python train.py --dataset="rendered landscapes of hills, water and sky" --expert_mlp_ratio=1 --slots_per_expert=1 --muon_scale="match_rms_adamw"
Rows from block 3 of a small image diffusion model, named by matrix and row number. Rows with one number within an expert belong to one neuron, the router's apart. Each number is 200 + 30 x the weight over its row's rms, rounded and kept within 0 to 999. All counts start at 0. After the name is the row's rms in percent of the matrix's.
Before each expert's rows are labels from the 100 images, of 14976 (inputs lightly noised), where the router gives the expert most weight on average: "peak at" is the part of the image that holds the peak; "responds to" is what is common among them. Only what is clearly more common there than usual is listed. The data: rendered landscapes of hills, water and sky. In brackets: how many of the 100.
# router: slot weights (model.blocks.3.mlp.router.weight, 64x192, trained with AdamW), inputs 128-191
# up: expert up (model.blocks.3.mlp.up, 64x192x192), inputs 128-191
# down: expert down (model.blocks.3.mlp.down, 64x192x192, transposed), outputs 128-191

# expert 14
peak at: middle left (41); middle right (30)
responds to: night (99); high relief (65); dark volcanic rock (58)
router.14,078,239,205,272,165,176,148,178,165,201,239,179,187,223,206,203,176,266,185,183,202,172,200,134,206,213,208,215,197,234,228,130,241,222,214,184,241,216,222,145,205,201,161,222,214,191,246,197,226,217,220,224,187,207,266,212,189,223,179,173,195,214,190,226,168
up.0,119,228,201,209,219,193,217,237,190,170,172,214,206,211,231,184,171,215,199,237,224,196,143,193,225,192,227,213,170,227,199,228,206,184,199,223,222,223,200,198,208,234,183,176,214,197,182,222,218,209,232,185,192,211,187,200,236,204,234,237,214,211,232,185,223
down.0,115,162,197,186,298,225,177,126,200,219,186,188,191,204,212,221,242,237,230,204,168,188,193,216,169,224,195,205,216,204,212,199,228,187,196,123,228,211,237,182,230,199,197,194,190,170,201,208,220,175,234,176,179,206,209,216,200,178,182,248,184,204,234,194,192
up.1,089,235,182,187,227,183,207,242,164,224,223,245,252,213,204,223,192,181,192,205,192,209,198,230,225,209,169,155,200,206,204,226,245,209,184,198,225,168,174,192,155,229,191,206,248,174,191,149,201,194,175,197,203,207,223,199,132,194,242,154,227,182,201,164,200
down.1,094,164,208,241,205,197,224,197,222,207,205,230,240,179,214,266,185,218,175,269,243,240,211,206,192,188,191,214,241,212,206,247,171,206,188,217,212,255,196,192,177,220,167,182,227,152,232,192,171,162,138,153,205,168,184,189,185,217,187,185,225,221,213,212,208
up.2,097,193,240,246,227,155,210,233,129,178,172,156,202,196,211,183,243,150,168,208,172,197,226,175,240,254,199,185,187,195,181,254,198,275,204,248,185,169,211,255,208,191,224,199,212,225,196,185,220,283,232,198,207,209,189,191,208,214,217,192,213,242,154,216,224
down.2,100,184,185,177,169,144,200,168,164,192,204,200,179,204,200,236,152,243,205,237,153,243,189,226,219,239,226,179,211,176,224,146,207,190,191,213,213,175,175,184,202,229,207,225,236,164,192,162,199,194,236,193,181,158,109,198,195,141,225,228,185,168,216,241,178
up.3,099,191,240,211,203,232,206,256,160,204,212,224,183,241,240,238,198,171,211,205,213,200,246,225,293,216,208,209,229,228,231,182,141,182,224,194,173,137,239,164,275,189,220,230,224,225,198,172,151,156,243,135,193,204,191,216,166,295,213,216,146,193,187,242,205
down.3,092,217,163,223,161,229,190,235,220,195,157,152,182,183,168,180,170,228,206,154,170,244,205,197,164,230,153,196,154,178,217,156,196,226,210,217,211,183,218,254,148,218,189,177,194,176,145,135,231,261,226,227,190,215,192,197,230,118,201,200,195,184,230,207,193
up.4,093,244,199,237,262,206,180,148,151,195,207,184,169,217,210,217,186,154,191,184,215,242,238,161,178,177,219,179,195,168,240,211,162,255,168,169,209,259,196,204,210,189,245,212,200,212,223,180,222,199,216,196,242,213,153,205,210,164,187,192,249,197,221,234,120
down.4,093,199,247,204,186,196,210,266,177,219,169,164,192,175,184,205,235,205,190,256,164,232,181,279,210,217,207,199,176,201,163,191,177,166,187,153,211,245,246,199,192,161,214,202,202,145,137,230,192,188,232,200,184,235,236,240,239,177,177,244,171,206,191,206,207
up.5,102,197,171,218,232,223,193,208,252,207,189,153,194,199,150,273,153,169,182,237,171,247,177,236,210,192,217,195,240,245,201,198,190,176,172,176,183,158,203,197,245,219,166,206,184,184,220,202,175,132,194,203,218,214,111,247,222,184,211,256,174,219,214,188,177
down.5,104,202,251,197,236,186,243,186,223,195,188,271,202,210,192,165,197,156,243,243,201,242,187,203,159,257,174,205,177,243,189,204,155,231,184,191,164,212,147,227,185,179,217,202,182,138,186,223,220,266,187,189,184,264,174,227,256,203,167,223,217,134,184,214,257
up.6,099,214,185,188,147,216,163,192,195,221,220,135,238,222,147,231,204,248,201,201,231,202,189,192,168,226,195,204,245,245,191,154,221,205,233,218,243,194,180,186,227,235,205,198,231,132,159,222,184,205,204,221,178,245,189,187,212,228,179,203,225,166,217,204,153
down.6,100,127,212,175,114,244,203,202,202,191,196,234,172,223,206,194,247,208,143,276,199,203,173,234,223,199,192,190,206,202,161,185,196,191,192,245,212,197,176,215,178,221,180,194,206,215,255,184,217,233,240,211,203,170,156,213,204,212,264,178,175,212,232,212,212
up.7,097,153,199,167,190,229,212,261,221,176,218,215,160,216,191,143,202,223,187,226,232,171,198,222,216,168,170,239,198,205,187,262,186,161,208,172,150,188,212,195,155,200,200,165,167,232,258,223,216,251,251,209,241,147,162,193,214,193,181,148,217,190,178,204,220
down.7,103,158,173,179,244,187,187,219,200,182,168,226,197,184,181,193,219,176,236,225,224,225,178,198,210,265,243,185,189,219,217,158,235,231,201,231,205,144,186,161,175,230,185,194,190,199,119,154,206,234,234,183,242,199,183,172,149,165,226,237,222,192,188,204,208
up.8,123,189,214,172,139,259,221,191,194,201,239,184,222,201,227,179,241,149,232,238,218,234,215,213,195,158,203,225,176,198,187,255,173,178,206,226,193,152,178,177,252,208,209,217,211,175,195,211,226,190,218,237,198,247,212,206,165,168,184,159,211,160,202,215,232
down.8,140,186,207,169,155,227,180,182,185,222,204,182,204,190,202,212,203,211,205,189,179,244,198,211,198,195,217,197,195,231,180,107,268,147,189,172,161,261,199,234,220,189,191,200,188,187,218,226,195,214,171,223,223,208,194,213,168,196,208,275,209,178,201,201,194
up.9,085,212,202,246,210,147,223,208,190,232,226,225,223,221,158,181,200,240,208,174,225,189,146,161,212,206,203,249,182,194,153,158,242,142,220,235,198,172,186,271,182,225,219,179,230,231,206,190,167,249,188,207,228,186,267,226,201,210,159,179,216,154,203,174,233
down.9,100,168,167,190,230,194,202,221,229,166,161,172,226,237,146,209,192,218,184,158,204,191,184,271,228,171,176,192,216,203,259,216,250,231,195,226,180,221,168,146,195,183,175,241,148,206,217,246,237,189,172,187,236,212,147,164,132,192,225,179,228,188,262,210,206
up.10,110,221,251,196,210,193,194,133,221,199,205,206,225,180,207,214,267,236,194,247,200,198,225,174,166,240,190,168,204,227,167,151,290,211,167,228,180,221,188,177,245,222,174,188,197,228,141,162,215,192,186,256,182,195,175,188,235,249,209,200,195,239,221,187,184
down.10,102,195,202,236,234,189,169,170,264,171,199,194,191,190,187,170,187,197,218,222,187,189,180,185,199,194,165,184,191,234,184,226,254,254,193,177,197,260,222,227,183,191,227,192,227,177,243,210,236,274,219,190,187,161,174,205,137,127,205,117,195,175,220,176,172
up.11,105,175,180,202,196,220,181,210,219,238,268,217,236,217,199,231,186,160,272,155,185,203,201,220,202,186,182,192,226,199,193,188,161,200,245,200,215,266,189,205,206,238,194,165,210,219,210,183,203,196,203,190,240,189,166,154,208,231,230,198,220,170,210,165,127
down.11,103,201,175,162,197,187,218,211,181,157,186,192,173,200,197,215,197,174,180,153,227,170,197,208,176,177,214,290,206,172,198,245,166,241,209,183,181,226,179,197,192,166,221,217,173,191,264,201,225,155,194,236,229,166,188,183,191,197,197,204,198,246,220,209,242

# expert 17
peak at: bottom right (41); bottom left (32)
responds to: water (75)
router.17,091,207,243,180,124,162,186,147,173,172,249,240,268,188,239,216,228,252,194,158,199,165,176,178,196,202,180,170,188,248,198,166,198,248,193,223,247,239,221,142,270,222,205,214,224,259,200,165,223,236,208,177,209,207,214,235,273,170,177,223,247,189,185,181,175
up.0,096,203,216,188,229,261,233,216,189,190,184,139,239,216,196,194,206,182,203,172,162,216,231,206,175,175,178,170,209,200,174,210,227,193,210,202,202,135,199,228,179,218,173,216,142,165,231,205,212,212,212,192,224,181,145,222,221,130,172,202,163,193,198,169,231
down.0,087,214,234,226,254,222,207,197,190,229,178,234,209,226,207,147,198,164,183,271,204,164,223,187,211,180,184,225,165,192,183,145,223,228,176,149,231,221,158,213,235,201,220,169,207,189,210,248,205,212,158,190,177,217,199,193,163,253,191,139,211,181,197,202,202
up.1,106,218,167,244,246,163,208,151,207,183,185,185,171,206,237,168,208,212,216,186,190,217,137,185,170,190,213,244,197,189,186,209,207,205,149,188,210,255,221,222,289,174,200,174,205,206,189,238,204,186,234,177,176,216,195,222,203,264,213,202,227,211,189,198,184
down.1,109,207,182,144,242,208,171,139,159,190,208,209,214,177,181,171,179,160,220,234,166,257,250,202,188,211,179,178,183,218,201,171,244,185,227,217,206,109,160,206,186,198,182,240,194,193,200,213,216,157,195,221,187,176,177,185,136,153,200,175,205,197,203,191,233
up.2,106,235,229,219,164,181,212,131,209,242,220,161,206,203,165,210,218,226,235,242,154,194,196,175,155,184,198,214,217,221,260,172,200,217,138,240,211,258,179,186,241,165,154,206,204,256,202,186,213,260,144,190,261,171,198,212,255,162,239,166,194,192,201,191,158
down.2,099,188,201,129,196,215,170,128,240,203,190,216,216,173,223,244,194,177,210,260,182,159,202,189,207,262,198,205,155,224,202,140,176,179,192,174,148,172,253,227,148,216,236,192,199,186,188,180,211,176,197,223,223,252,259,211,247,192,175,178,226,264,213,207,200
up.3,107,165,174,212,174,165,221,238,223,206,224,213,240,160,212,194,206,226,155,178,216,226,179,221,96,167,194,203,222,185,144,256,213,225,228,227,179,193,206,210,213,194,149,157,179,185,227,239,222,205,204,203,219,217,181,256,167,216,204,221,202,201,175,208,171
down.3,117,239,209,215,209,192,187,166,186,222,173,243,209,253,180,216,224,177,183,187,197,236,201,241,188,229,226,187,199,209,245,237,217,232,165,173,203,203,156,207,192,217,210,202,204,170,194,196,202,153,191,185,191,199,219,237,255,138,216,148,203,194,226,200,235
up.4,093,184,196,163,241,162,207,232,169,226,158,193,178,190,213,146,231,223,167,190,168,218,195,253,247,213,229,235,188,194,210,184,223,150,241,203,216,190,147,199,203,175,211,205,231,181,224,179,163,220,186,212,182,172,222,232,203,205,221,132,185,190,207,163,183
down.4,099,240,244,206,190,188,178,179,210,193,181,221,187,216,191,188,186,210,182,209,256,238,196,163,246,174,238,224,220,211,221,280,203,201,245,151,235,216,189,157,172,212,193,155,174,183,175,203,166,185,177,171,151,128,202,163,221,126,212,159,209,199,212,174,227
up.5,111,190,216,150,247,182,195,163,216,151,200,221,227,188,214,179,265,197,181,251,199,191,180,254,201,185,181,225,200,185,216,131,188,223,186,161,212,207,219,197,169,151,218,178,244,208,214,236,215,196,204,179,190,203,143,200,166,178,235,204,198,192,205,186,170
down.5,126,212,118,220,177,191,229,227,213,225,194,226,163,166,198,200,203,187,186,213,160,151,211,218,163,197,226,197,197,225,189,143,242,199,220,232,216,190,184,211,214,186,197,196,199,210,150,197,214,243,224,184,201,286,285,192,203,169,185,239,205,220,193,215,188
up.6,097,245,161,185,185,168,166,185,225,173,212,187,240,131,186,161,185,206,193,146,199,247,194,176,240,240,273,229,205,196,222,150,200,180,199,185,206,179,222,197,183,184,212,181,217,177,170,245,187,172,204,245,220,201,215,186,173,246,164,163,221,211,204,209,204
down.6,106,196,217,229,132,229,151,193,208,240,220,201,143,175,203,187,212,223,172,244,173,230,242,222,159,181,191,170,195,166,181,211,219,169,210,170,245,175,179,181,195,191,187,169,223,240,204,235,205,182,199,157,250,184,276,238,149,188,211,216,192,180,193,228,184
up.7,046,214,212,215,219,193,192,219,180,222,164,199,189,201,221,151,225,229,179,238,142,172,190,231,246,217,219,166,181,211,177,282,187,175,217,185,145,198,216,187,213,165,232,235,194,189,217,225,209,202,209,231,173,162,214,169,207,232,206,220,189,172,222,149,248
down.7,057,151,193,206,205,215,210,174,151,213,189,176,160,195,157,246,233,212,234,203,166,146,214,84,192,208,186,229,220,220,274,188,164,132,179,217,227,242,216,203,141,185,149,193,253,183,189,196,194,165,243,185,210,174,219,172,194,193,211,191,216,243,211,194,217
up.8,105,216,160,189,144,183,174,178,181,186,195,193,167,194,212,178,242,216,175,190,203,230,221,199,182,189,213,196,257,194,151,175,158,148,172,256,217,193,220,144,202,233,174,207,176,178,162,199,232,241,172,201,218,185,205,242,241,203,212,203,245,243,170,212,165
down.8,094,221,236,225,167,186,212,164,185,132,213,182,204,189,174,254,201,214,195,242,154,172,157,243,171,178,268,204,147,176,214,266,242,285,201,184,185,234,195,202,153,211,217,202,196,196,139,189,203,212,203,212,170,222,204,236,186,203,217,201,179,146,176,209,254
up.9,098,155,198,160,186,186,156,188,192,157,251,168,248,162,213,217,178,164,170,235,184,192,183,207,209,256,197,197,199,197,214,133,199,244,223,234,226,252,178,201,160,207,171,179,227,219,168,215,220,201,185,206,245,224,267,144,136,194,226,215,216,217,236,202,203
down.9,096,193,202,139,172,201,212,145,209,227,176,196,195,190,198,200,241,171,226,184,209,275,197,199,156,222,216,240,185,200,206,211,207,234,199,208,230,231,193,174,205,201,228,158,173,188,184,208,194,241,243,198,194,247,147,188,144,201,188,207,195,161,215,227,169
up.10,114,185,170,214,172,186,199,279,252,202,252,205,197,223,169,217,210,202,208,215,172,266,212,233,191,240,236,211,202,185,196,159,199,219,212,228,212,189,269,207,140,161,242,216,237,194,206,238,178,180,233,185,167,181,207,194,192,208,198,247,154,161,205,239,189
down.10,105,230,139,235,221,208,236,215,205,245,229,182,196,201,210,247,214,144,227,160,239,163,210,183,200,217,206,164,182,189,220,165,144,209,200,193,206,245,214,177,125,206,183,193,214,203,263,221,206,227,236,210,193,192,228,223,196,194,200,187,202,238,202,208,198
up.11,111,196,163,173,185,178,187,182,217,187,192,217,197,172,164,193,204,213,168,231,210,222,156,260,125,239,155,180,192,232,172,268,174,163,206,248,195,194,212,193,224,188,175,160,213,181,171,206,233,192,180,187,186,238,226,248,197,164,262,177,188,251,225,208,241
down.11,099,219,280,199,201,214,206,199,228,202,200,186,212,195,168,202,207,190,203,211,224,233,211,215,206,228,202,210,228,201,182,192,125,210,218,185,213,144,199,187,183,185,193,211,182,229,216,153,189,171,214,192,186,163,219,193,205,275,227,197,191,214,188,208,215

# expert 40
peak at: top centre (47)
responds to: clouds (100); night (51)
router.40,106,180,227,233,160,209,190,182,139,250,209,158,162,222,207,208,162,211,208,198,229,205,195,218,224,222,187,164,240,202,184,266,185,188,185,154,195,189,217,218,197,197,209,192,176,222,209,231,183,162,218,215,192,183,219,206,217,223,235,207,164,206,195,217,176
up.0,096,287,204,192,185,237,214,173,165,132,205,213,254,205,212,215,187,174,142,183,202,178,182,211,227,212,208,173,202,196,250,196,191,195,230,198,222,229,207,167,212,161,201,264,181,222,204,206,180,226,212,249,262,182,202,166,175,224,207,188,203,226,263,156,239
down.0,097,164,182,190,205,196,213,237,145,239,198,160,161,222,178,199,217,153,238,148,192,131,229,196,190,235,134,182,243,175,159,183,214,207,217,261,189,251,209,180,198,212,230,208,205,214,201,227,209,207,203,163,231,158,189,193,168,195,219,196,165,198,208,165,146
up.1,087,197,193,160,197,189,198,217,213,259,245,187,221,217,242,170,236,230,226,198,211,191,114,161,170,170,219,207,219,151,254,210,196,247,257,252,164,168,198,146,203,145,255,282,190,217,174,249,254,173,236,158,202,180,174,194,229,201,185,215,163,149,192,189,196
down.1,095,135,249,211,221,220,217,196,245,206,160,190,169,228,195,221,181,277,163,191,228,194,220,241,157,174,184,199,233,187,207,196,241,154,160,194,206,220,245,167,180,204,160,238,156,173,194,204,178,183,190,203,197,234,224,201,153,194,163,191,209,215,145,155,194
up.2,105,202,219,247,229,183,188,230,164,180,192,220,193,182,202,188,198,213,205,285,250,150,176,223,172,198,230,238,209,174,210,196,237,198,199,245,205,113,228,191,175,132,206,191,142,147,176,200,192,175,252,206,209,166,233,207,223,242,207,230,174,176,187,206,193
down.2,113,219,179,179,177,232,175,231,194,217,214,169,196,187,182,175,184,188,222,198,232,248,218,172,219,254,186,202,200,156,203,222,243,104,239,168,210,152,202,161,167,190,208,197,221,195,212,206,203,204,227,219,246,213,195,234,173,126,203,284,165,176,215,176,162
up.3,108,201,143,235,219,165,190,210,226,207,202,164,170,150,179,182,159,202,207,227,159,199,246,176,206,222,199,264,179,214,180,180,171,205,174,215,170,146,197,222,232,202,207,213,212,190,175,201,212,167,203,183,169,203,216,182,186,209,185,268,230,200,238,219,221
down.3,103,197,282,164,180,211,185,217,187,176,216,207,227,204,194,192,257,215,182,168,197,182,183,206,203,186,194,216,220,205,209,208,226,171,204,227,226,161,179,186,156,212,185,213,222,209,210,195,178,176,188,242,212,194,163,181,185,173,228,260,204,202,201,203,243
up.4,108,169,230,126,156,199,210,163,232,182,193,230,215,210,245,192,233,197,169,202,239,200,224,189,189,211,214,194,176,207,183,290,210,268,200,214,216,222,219,208,207,182,180,210,169,234,231,182,190,197,221,233,200,199,210,215,231,234,216,170,197,268,175,188,191
down.4,111,182,162,192,294,190,178,173,207,174,249,174,207,207,186,221,206,196,221,230,213,195,212,183,227,167,187,196,192,177,207,208,128,100,176,164,207,165,193,190,211,204,185,194,199,154,144,186,197,182,202,202,213,204,205,194,250,204,219,179,167,161,193,168,235
up.5,093,196,155,190,231,204,207,246,252,210,203,180,187,178,222,201,168,230,216,204,185,191,198,240,142,209,188,225,185,195,178,165,189,190,219,152,218,192,234,180,179,202,201,257,159,202,221,221,164,200,219,211,210,155,211,153,212,279,169,200,188,198,188,187,202
down.5,092,218,282,205,214,226,155,196,159,173,203,242,216,246,223,188,189,204,184,169,197,194,231,150,276,238,214,179,220,196,252,196,258,204,209,227,176,213,233,223,233,264,222,234,225,147,151,196,232,187,230,220,191,212,190,182,173,146,182,210,149,215,173,184,173
up.6,103,206,154,168,213,107,179,220,157,192,194,195,215,242,205,184,208,178,180,222,189,222,212,230,189,138,208,199,196,213,189,257,121,140,169,195,193,197,166,210,141,214,217,218,210,182,254,220,139,145,202,224,150,227,146,195,127,250,178,175,195,180,196,220,197
down.6,090,224,248,210,204,181,206,189,166,208,197,210,172,229,242,213,270,218,219,162,181,257,171,221,165,192,216,193,193,225,212,130,162,159,231,222,230,153,162,181,229,199,184,207,209,251,192,204,189,217,189,197,222,234,205,214,156,118,167,177,254,203,205,156,218
up.7,133,193,138,198,160,196,210,164,230,265,262,201,190,193,208,186,184,154,184,231,186,203,216,224,168,218,192,187,230,210,191,223,181,170,223,187,139,244,154,222,165,236,183,193,256,169,237,215,185,234,188,202,226,192,274,213,182,231,214,202,181,213,213,206,225
down.7,159,218,134,178,213,197,207,163,223,254,243,183,188,202,189,196,200,243,207,186,202,214,197,199,244,164,217,201,191,214,185,223,194,228,195,198,206,154,192,186,304,214,219,224,207,190,199,218,188,212,223,174,196,195,183,198,238,175,225,239,206,205,194,187,181
up.8,062,237,216,195,147,201,220,184,151,220,231,162,219,150,200,215,260,229,201,255,207,216,139,206,234,221,180,210,189,219,196,220,199,221,180,184,210,212,183,150,168,219,218,204,251,190,175,231,204,175,252,213,182,285,258,185,201,139,138,154,184,225,182,255,190
down.8,063,164,237,227,180,185,203,231,161,181,220,214,212,207,188,185,213,230,187,188,169,217,229,179,214,190,171,224,165,196,248,166,161,174,197,153,224,231,189,184,177,233,188,201,243,189,236,242,235,203,253,200,221,223,151,144,263,141,200,165,176,189,179,208,183
up.9,099,219,305,163,91,215,202,176,262,151,213,205,232,197,184,191,156,192,202,153,225,198,237,178,204,179,185,226,239,146,223,187,216,178,207,203,204,202,206,159,170,179,215,223,238,186,176,159,200,194,207,163,208,277,235,227,136,192,203,235,172,216,233,196,213
down.9,097,217,162,108,134,182,232,180,148,195,201,217,176,167,192,247,192,188,202,237,270,228,208,204,276,191,183,206,200,209,202,201,231,236,226,160,241,195,184,241,205,185,201,173,207,262,229,158,220,161,191,218,219,235,202,193,182,224,193,181,227,181,202,208,174
up.10,110,211,142,191,236,232,220,157,210,239,203,205,227,194,191,186,203,188,219,181,166,159,219,157,175,189,194,190,222,178,193,236,239,162,197,185,204,245,218,176,204,202,204,208,201,182,183,209,191,187,200,188,223,200,203,224,216,125,203,179,190,211,193,199,184
down.10,098,177,244,201,243,228,159,231,195,147,209,168,212,196,181,224,199,213,205,197,198,139,169,246,172,211,189,146,184,205,232,111,166,218,204,180,223,265,263,190,209,210,215,222,210,211,201,165,211,245,212,215,196,249,169,189,186,184,164,201,204,215,166,221,200
up.11,114,209,247,241,132,229,192,114,191,215,218,194,147,192,198,193,145,184,237,233,221,237,172,169,249,212,195,171,193,178,177,204,247,169,215,192,176,171,181,206,238,192,165,224,185,216,166,189,197,252,230,208,208,211,182,170,186,185,222,246,179,243,228,206,192
down.11,107,195,221,213,241,217,217,178,204,220,249,211,215,204,193,161,176,203,211,150,206,242,183,219,207,204,226,211,194,204,186,255,200,197,196,214,227,188,182,213,195,214,172,231,207,175,223,178,225,185,127,200,154,242,201,207,96,174,210,175,201,234,201,167,209

# expert 47
peak at: middle right (31); middle left (27)
responds to: snowy peaks (96); noon (64)
router.47,100,206,150,198,213,181,157,190,163,237,181,181,174,178,181,224,192,185,224,199,233,192,203,233,194,252,221,200,226,203,150,242,168,125,215,187,184,208,225,147,227,165,204,217,188,228,196,197,166,138,225,230,187,173,181,193,226,204,232,178,179,231,182,238,178
up.0,029,170,196,241,208,200,199,171,198,208,210,212,207,206,121,194,161,225,187,274,161,188,231,247,201,200,186,231,180,235,230,199,204,177,223,220,174,205,207,215,177,186,236,169,224,224,155,186,258,200,180,157,142,219,194,237,192,163,238,139,216,185,251,212,207
down.0,033,176,203,205,189,191,187,226,153,200,184,160,223,177,212,172,239,169,202,205,176,219,161,169,182,221,174,190,225,235,173,230,171,220,214,201,219,188,213,252,179,207,214,224,180,221,153,217,204,227,219,197,193,155,195,227,260,246,229,173,210,191,184,241,224
up.1,108,209,210,237,138,213,182,206,176,190,205,235,183,173,218,236,231,182,180,201,231,164,204,201,190,224,145,262,150,170,186,163,165,205,222,187,172,198,219,194,166,197,165,165,173,246,175,221,220,184,183,221,178,159,204,213,216,224,224,203,192,217,216,184,202
down.1,105,202,225,270,167,234,214,203,214,159,173,130,184,182,188,183,146,212,216,195,228,184,187,201,171,171,225,194,210,223,223,206,171,179,221,209,181,177,157,197,254,213,199,207,232,189,237,222,229,207,208,237,221,185,236,255,204,176,192,211,197,197,207,189,185
up.2,097,217,126,276,219,219,213,255,270,214,199,136,224,208,198,212,275,217,206,243,211,225,214,175,183,186,222,175,192,233,177,204,271,247,198,189,247,269,204,207,201,197,212,201,187,166,216,202,186,241,176,195,211,232,214,171,199,213,185,205,197,211,259,197,237
down.2,094,201,183,182,197,207,241,234,228,196,192,189,173,206,209,194,181,244,217,197,230,169,226,226,201,199,193,202,198,236,202,181,205,212,201,180,194,274,262,223,236,216,179,170,195,154,143,227,186,127,224,102,212,204,235,202,251,196,171,202,169,195,183,205,175
up.3,095,191,197,224,238,195,248,222,157,238,231,221,207,163,203,179,169,181,196,173,246,210,214,195,175,198,220,157,163,219,237,216,158,236,207,175,227,220,187,204,230,191,141,265,223,190,186,137,251,178,201,207,153,232,255,186,200,245,153,137,206,198,175,224,177
down.3,092,178,186,213,236,213,174,162,174,202,221,144,220,264,187,159,197,221,175,195,227,244,169,212,174,214,234,188,246,181,180,190,192,194,184,191,186,164,200,264,217,212,154,284,219,150,176,177,193,192,157,175,178,170,199,192,188,176,206,182,197,164,185,220,236
up.4,101,203,135,181,194,172,223,164,247,175,228,216,195,168,187,211,200,169,208,187,222,170,203,165,128,230,170,210,200,149,209,211,196,213,186,204,174,219,206,212,266,187,205,190,247,174,162,221,204,207,181,229,181,202,179,216,237,195,219,153,198,210,169,234,163
down.4,114,188,208,189,210,217,180,246,205,182,211,199,227,212,216,207,219,229,170,163,169,190,191,183,170,260,188,181,177,196,150,213,203,236,183,188,157,194,179,194,168,193,155,174,182,195,197,183,209,157,232,198,227,162,221,165,181,228,164,243,160,213,152,195,192
up.5,112,185,229,227,156,199,202,233,195,222,244,235,191,188,235,190,213,202,228,189,171,225,217,210,208,174,177,216,199,234,184,185,247,238,222,224,189,223,188,194,210,195,233,221,248,185,235,203,189,199,209,216,204,186,196,186,264,186,243,194,110,177,210,181,200
down.5,105,202,129,117,226,205,205,222,213,192,229,242,211,191,211,168,172,145,195,222,161,161,182,173,209,185,179,175,205,216,207,144,240,159,215,208,208,134,281,196,210,256,192,211,214,213,195,224,168,168,192,228,200,221,207,153,190,170,171,209,256,243,188,188,207
up.6,110,183,212,259,206,175,201,166,154,203,150,200,178,197,192,248,137,233,228,223,191,176,248,149,223,185,160,151,227,207,210,144,228,213,205,194,206,182,210,224,225,220,199,199,184,169,214,202,225,201,181,231,177,188,177,214,164,250,200,213,196,182,196,228,180
down.6,096,166,242,157,192,189,219,146,214,145,256,204,212,212,175,167,230,194,226,220,173,166,158,238,179,157,202,176,201,230,194,183,250,272,147,208,173,232,176,218,239,179,152,193,207,213,208,215,239,214,222,174,224,154,244,252,224,164,256,195,191,199,183,207,200
up.7,096,187,180,204,178,215,192,193,173,226,226,189,234,185,177,218,173,223,230,198,180,297,222,218,203,225,225,166,188,201,216,252,221,260,236,157,203,210,235,143,220,220,224,163,164,158,240,197,217,145,222,164,193,182,212,184,138,274,176,217,237,199,197,170,194
down.7,103,210,182,186,199,211,230,153,164,234,202,172,219,180,197,205,271,117,205,226,154,254,163,185,181,207,221,179,195,215,214,149,197,184,181,188,210,137,218,218,181,204,192,197,202,187,216,205,203,177,221,193,194,228,153,199,198,201,191,196,239,222,149,154,196
up.8,109,196,215,251,193,224,237,186,229,149,196,171,200,175,221,232,213,147,219,224,202,168,215,194,161,185,204,187,219,192,167,185,184,186,188,233,173,216,206,190,182,199,142,152,216,222,240,200,222,309,179,168,219,222,202,207,217,244,220,187,191,205,198,176,226
down.8,114,180,263,213,215,194,188,235,193,188,186,211,228,231,215,161,166,152,177,219,183,243,172,204,158,265,188,195,166,181,215,234,143,289,193,193,214,191,176,198,137,197,191,218,134,236,199,189,176,197,169,177,206,208,200,171,253,110,205,208,220,219,215,177,212
up.9,101,146,214,188,145,175,192,161,175,180,244,211,186,197,228,193,182,204,189,139,210,221,256,232,229,185,218,200,204,182,148,229,191,160,244,185,210,224,250,180,173,211,170,219,184,225,203,173,172,198,179,254,190,210,225,206,207,259,231,148,150,177,198,176,202
down.9,103,207,271,176,186,188,197,189,181,160,210,163,196,203,214,178,215,174,190,209,186,219,142,177,212,210,213,241,212,161,220,211,253,212,163,209,191,146,212,189,155,186,181,168,195,198,192,194,174,270,200,181,229,196,145,201,148,175,202,190,212,228,191,189,216
up.10,094,225,217,193,144,165,209,186,209,190,234,214,208,187,166,173,183,196,189,168,173,213,171,247,243,216,219,208,178,218,194,175,197,212,189,179,218,209,191,198,156,153,224,179,176,226,255,242,185,128,222,206,167,155,236,209,186,196,220,167,176,174,169,227,204
down.10,097,186,195,215,215,247,220,156,203,188,140,162,158,258,201,232,214,175,198,211,215,207,200,178,193,201,180,187,193,227,168,197,203,183,210,192,215,222,186,196,201,219,197,211,231,190,217,216,187,174,239,218,222,203,262,192,135,251,227,204,236,217,183,199,164
up.11,075,199,188,181,139,238,209,214,191,240,185,195,201,199,154,178,152,226,220,201,220,184,214,195,208,251,161,183,191,226,218,179,259,133,166,200,175,195,218,246,224,181,200,223,188,200,190,201,202,224,195,250,182,214,175,221,246,182,191,227,204,189,235,191,195
down.11,079,224,202,193,211,185,219,210,215,211,242,213,164,182,230,198,197,198,224,164,200,206,165,227,192,170,208,218,237,146,228,165,229,219,215,157,222,184,177,220,134,189,210,200,238,143,223,211,282,160,223,195,167,228,181,160,168,234,153,269,227,238,205,209,232